{
  "train_examples": 97500,
  "crop_scale_min": 1,
  "bottleneck": "vq",
  "encoder_norm_position": "pre",
  "encoder_moe": "top_k",
  "encoder_expert_mlp_ratio": 0.5,
  "encoder_positions": "learned",
  "loss": "mse",
  "latent_channels": 4,
  "decoder_blocks_per_level": 3,
  "steps": 10700,
  "epochs": 14.0
}
Rows from expert 1 of block 5 of the encoder, named by matrix and row number. Rows with one number belong to one neuron. Each number is 128 + 32 x the weight over its row's rms, rounded and kept within 0 to 255. All counts start at 0. Numbers have three digits each.
# gate: expert gate (encoder.blocks.5.mlp.gate, 4x96x192), inputs 0-191
# up: expert up (encoder.blocks.5.mlp.up, 4x96x192), inputs 0-191
# down: expert down (encoder.blocks.5.mlp.down, 4x192x96, transposed), outputs 0-191
gate.88:130136077163143139123090140126207120152147176150155142154129071121096127129141130117116141098135164181157199192151136122118129145101148099124109186153188146121139095132146000130154134058146206122191126148090133121058180118155136044123096100100113123121105114165152137103182124147113119143130101131141148154039117189081102121089126186118097159115156147157097143142090101130095146105128125065098112162158155138067125133104122147144165130192097121062129117117132105135148141146112148126140087106104142144122079090092177143167100117181121118128139115101151125102127118065176089093
up.88:114131145100127110131147112138112121087187079106057103136091155127118142176140130150138132180131116014148137068154125127180136101105108192154138073096117097094128107054089157141085098194112095112136145134139128155149047137092111158166178147126144131130190139068123148115102126143158116174169155132149123092173113112077224130126087136153104073150059140135111083103144146094172187097127134148107166109137093172180099131198174138101080119118126075153133132140133143130098123156101108112145165103164085102151172145164111077094150149112115118120142171129139132084115165177113154161
down.88:143144177085025104107146101096092156095098103121078129128074131064116122150174131134105055088149153161112184131114104129141105173192119099126133146101086123193108097105085165067153168132102140127139156136119123137105130143125143155135150145087107238153140137058115179143133083136084137170106105093096065110133131142128131132097166128097090119131091201117136057085088105145175134160070172126149133119109122149119146144095142143105097128108148174153171138062123126181129141098124175187130152114122108140125128138144144104189126133129131133148111110142107175171201131144201109179
gate.89:096143106128094169132156133131137111145094137101116117080161092081094117152138095106097134112082165175126149072163124118151124212088149154123164144194117149106123144134185132106138120135103136117094144171111120120123053119176124183161105125119140123144127124112137134102177186088097145150133107108112114124074130121147123118140145147111199145162173146145088197147122135100163149121123132147070174152197188143111142157152091154096170149069129099139089113147146131108048107133099207066038158148184086120123098100101102191063130108111114120126135164083122108107114205061169084116
up.89:152109147133192076121126157129111115129075107127073115148164099150105165081111099123125132129144145102118123081158184129120123108130141119161135137163136124148139129172224204189125097173113154098080134149128135156113073125168125127122180102158137135126154131123087114063116101127084115144187120198133121089096139180140111111134178117123122177173154129104221118073101051111112084131132143016124053115112151112089133176117102106097108102121143087129177127138068127150162144111107169161125116115137073121154178170115133112149158166158117114107053110142129089144118174070095119148
down.89:146145134137167097137103149106082148090091130185193096126136115129161137049109150160125202071130137183131089144073150130115198132074085150104116138181098114155137149094139125117175163156151105122186075076144090115168129150127128128105084138136140106117149105100168187121089100174174109122119170129085117076177124119157118143132164150161213093097133100107207098127139090099108107145123157124138065149178133208127202117111116104145152096207127077157144109093109125132103093112132120134096176112154140166120180167161110159125079122076138131088125110155130190126137082117146125134
gate.90:105169155185056106171136116116122186132200098134169141142129136084106070114098152064114151139115101168148155205148125131131118100097168143152122106146155107144140138079087107106103155122174105142145160083093134114112151124213099141111100113138111097136119117083079113146133123133114101190113128172167164064185109091118149141096113112137161050062128132107093091122150159122062150132127113141142106182105107142228161137134103116151151149080213130110120126152127120160166223151150155120156079111104114116092095120120128175202110158093127145122167106178085119125119169129137134097
up.90:110137179111091092142080115100132141111100113118145135111177154154123114095117136147154125141130136192196158185141136130145120061120155135139104101123100130110134166209067110096134137073189104149152179098083120171161111149114148166149099138154125127131109133187153113137107175128123140141140128104207137093104109183053110138141133124168149158101175141159134113040144106148104039132127124091093094078185118148219118104081194123120109093123154137133105119098138122115121101128120136119163109159090135121108137178141102150221133166037123123106138160181098156082149089127092118167
down.90:073139133071082128121132112110111114110122123110119111094158111092164098097132120161112101101124168118149095060128156115189196162107138124115098126185146089133108171095080155174168082087119142163109100161113131089128179104126163109050122147137195116115092182131098136163123108093120137150085110099139118113176092155131107154135095112130109124141092057139155109106078058109208157081109096121143087091087164096145104098154107174121132094129139160167216156139116100150095086124159154085145145170121075105175148177099141163093109145179133179116081131148113131143158141191181202118
gate.91:133124134098202129097118107148154094109151148178056136160132139108109079147136166161161139094179130125154117125141128129131133160137126131124169127111085214109134179194157105116111078139111147087089140065144111126070100136127092132160159162159156153131130132148104089118149102163115108097114090165093152105104166100196130114145146190145092108145150179095117154122123099136160098068132109098087124130144116222200133096139117094187130016109147190117120123121121152085103133158142173104090156082152195152159106106173087084119114129094107099117141103187161068131142100172161120087
up.91:153117138142120098141166144132135088187109088136114128122110148116097126145152133097152087114123168156119124156119147131132122214108141113133118141131107239121117138181150071175158097083128062103047108159153111222074086125097092186145165163140112084107087108120104087138171142177104096061125114108115152116114138139171141132163164178156133076121113148114116093101109111155200121102132144075104161131047128248172108053137111142114155105133145176134139131151162150111127116178106145105078109103165076080159128116131127158113081128165127117137133108155135126155146150119089122129
down.91:168121110078144193130097179117121149127111118164185161115176179105137125127058131107131054090170110129111107101112068156122172103169144112134155202109095130115161149144094142121144123149109140146131151105147153163127113158122103128143123145132108126144078157084129104140161056152116162125163077118117080158116101134138073138095171132112058170194091137090109069139145088159145193140107145133184094127119174150081108115125093142106166058132202159096165098123173163141153189151098142128141126101179116132148194081112133079075180136122120132146128118132098066067125130161057113090
gate.92:091141184120150136119117109111135135139206144143207102088135110091184140128161123092118140177108122129090149126208144123098147128129102079117121129128112084119130113134222159136087155177120154088123083135130130144137099141129140111156035180121147080124121153162154098176185139182105108125143140157097113154105139156090159124179114120159118120158164128074106067062116096100061099077122106109053171165114126106163130143103131143052112113088139073128089136149186114078155091163208154115111150133104163091176121131166154120078120154091118137133091096173154153121118146126089158091
up.92:125144231162166128122136126088137121137195094099178143136119118085168139147114131120138140125128130090144103135210142126099147184144089111122110136093091115154139113132100079173083155210126126145143191148131144107121148126137150152104082137093142088130131135156151092191112144125097117128129152150073111185141151124118128112178115117185082108144129151095104120055155095080140039095133141146144144149151136167119114142112183161148080071084135087151125120091124113090158183116082083124130142127104126096161144243180104133089112169156132106122083098204135144119112185142055126108
down.92:146139133152167098151157109161101120167104056122051173111118090177157116113139143156158133073100144102081095069153134089099102101091130125096122159165122160129116126123108084090153096077090175116161157072137167115088159081144154074134232100110108179106091151085109123110177083168145134075106160164125143169112114129151143163074129186164114114159141140126177165148143112059148131189100120133105147120149129109084137122143111127093130154123147113153172139106088166038151151109171130091126118128102222117106153123134122127159105115169045137165119149105129114179088176132108138162